config.toml
model = "spectrogram enhancement model"
dataset = "drum patterns on synthesised drum kits"
loss = "l1"
norm = "instancenorm"
block = "basic"
muon_scale = "match_rms_adamw"
orthogonalizer = "newton_schulz_5"
warmup_steps = 1360
Rows from block 6 of a small spectrogram enhancement model, named by matrix and row number. Each number is 128 + 32 x the weight over its row's rms, rounded and kept within 0 to 255. All counts start at 0. Numbers have three digits each. After the name is the row's rms in percent of the matrix's.
Before each channel's rows are labels from the 100 clips, of 14976, where the channel reaches its highest value: "strongest on" is what is common among them; "peak on" is the class under the peak. Only what is clearly more common there than usual is listed. The data: drum patterns on synthesised drum kits. In brackets: how many of the 100, against the usual share in percent.
# convs0: first 3x3 conv (model.decb.0.0.convs.0.weight, 192x384x3x3, each kernel summed), inputs 192-287

strongest on: reverberation (80 vs 35); text has "reverberant" (80 vs 35); bossa nova (45 vs 8)
peak on: kick (27 vs 3.8)
convs0.33 107:101119129124088138135097109079134136120152137147126159118090164131145125108174122133141106112127159144151143138122054156160088068129174084124108153122170176093124077100134108157157125171140064153064143180114099120192121119063089117117129144164075140134170095118079167097189147125088117189

strongest on: muffled (low-pass) (76 vs 12.3); text has "noise" (41 vs 14.7); one drop (32 vs 8.7)
peak on: kick (31 vs 3.8)
convs0.166 101:129127108123147147121164121158176093100161151176058074173125157128087149177119162111150145154151106174130114109142102143140144078140133137094169113108104114189131064133164139160162151133118129124145084093117137175124100189132078079089088147146143143130107125127114168148116144173121150158

strongest on: thin (high-pass) (58 vs 11.9)
peak on: kick (28 vs 3.8)
convs0.96 091:107149160091132184128156121171128115100119152095113103107079145136172064129044119130153145096158106146141135117105095141117051152095134097140146177196066161140160084126125116152132110087132104129142097143132149101062142094144122146148145124088095118113134155048098083191165143159164194106

strongest on: reverberation (77 vs 35); text has "room" (77 vs 35); text has "reverberant" (77 vs 35)
peak on: kick (76 vs 3.8)
convs0.130 084:095110174144103190118151076111066116158133116141070159095158104164116101125080144115142200108180130121124156052081088058157128097111116134133129172130138130102077070083131101083169130124125086126129069172133165120161134152149130110134121144145169117087088121124111143127120096199101110126

strongest on: thin (high-pass) (97 vs 11.9)
peak on: kick (68 vs 3.8)
convs0.121 093:102117084085080107145112127108000165101136129098163097111147093076133070123161176059128104125101102090159163133100098200141100165084148145100153098115109140155137111154174101143140102105174166132148182156100127110181083161149104153146123078148063150150081129139114122098126105157124087134

strongest on: cowbell (53 vs 13.6)
peak on: snare (26 vs 1.4)
convs0.40 086:147113156150101157157091081255094175116144067110116104110096119191125066116139070055107144099168099174127120079155128200175127128138124145161117083130119075136102119120092143123147117141164152072158118125094101128157144138187099096121124130083126117112175138123142101152154166133156092145

strongest on: muffled (low-pass) (93 vs 12.3); text has "noise" (37 vs 14.7); one drop (26 vs 8.7)
peak on: kick (28 vs 3.8)
convs0.124 124:109122053162179141083123132152130113120086108179222168122095129125180110100144113081053088161084091196156110151145137134133156182117127207084077114096035151135126133179155154131053074084170140135137129126128200133149135099065115225103153147139121205121137171131117063148093105124135150188

strongest on: muffled (low-pass) (52 vs 12.3); one drop (29 vs 8.7)
peak on: kick (26 vs 3.8)
convs0.182 088:100143103094141149131156105117134109170144109113104178083163156143124173125117104090188099106162110144088101100128126115146069141084142080104170158178162106184154078147105132109162123168100091063135109121149106167148167178165183134195166092126137142117162144123112166160133129142147120178

strongest on: rimshot (63 vs 24.6); clipping (25 vs 7.8); text has "clipped" (25 vs 7.8)
peak on: kick (27 vs 3.8)
convs0.2 111:203104174081147092198159176092135156170093061084112150134110074128126091100113102151151148122157168131133123101128082138072100111150101137154130088072130145052154060114095176137152062084194094177170095137100131142146164125108134098108159129100190137119145129158099121149133170077154127175

strongest on: thin (high-pass) (80 vs 11.9)
peak on: kick (61 vs 3.8)
convs0.149 097:198119126082109174146113112127127113151125117139078108128085103180189113112120116095101122105019124188122154151114147147141157051125131104126135090143096124124126066151112133132091072147121044122163123091105103107066170109099067250142182140125165197164152143121159166089070150098163111111

strongest on: thin (high-pass) (82 vs 11.9); half-time (25 vs 8.2)
peak on: kick (26 vs 3.8)
convs0.161 099:188061112114125176139109150076051153113152136124171084085120137147186069107134126086140128118106140136150107093102116172135090118130121073179104077120108143148153124131131062126104070148169173139163095108146196118156126155138128200178096109182072142092214090132136131077114112154142130127

strongest on: muffled (low-pass) (70 vs 12.3); half-time (29 vs 8.2)
peak on: kick (26 vs 3.8)
convs0.7 111:125128126075155156164155129142195118153186152187156138120176166149068129110165169084115154115108148131119133175123143115172133160146135157114108129148100127138118147138180221129104137149172130141156217077121149109133100129122114125160131213112177134117110195130133124177097112139087159188

strongest on: reverberation (96 vs 35); text has "room" (96 vs 35); text has "reverberant" (96 vs 35); half-time (36 vs 8.2)
peak on: kick (74 vs 3.8)
convs0.94 082:203110145145082089114167153106104096078180143058248163161093135195132131125112084147141160189157130083152170096072034083125082131116082113120162112133131145087111000141120062125102114128138107105032070087112117116102142094131169111128092144083082145130129096105080110097073109191141114086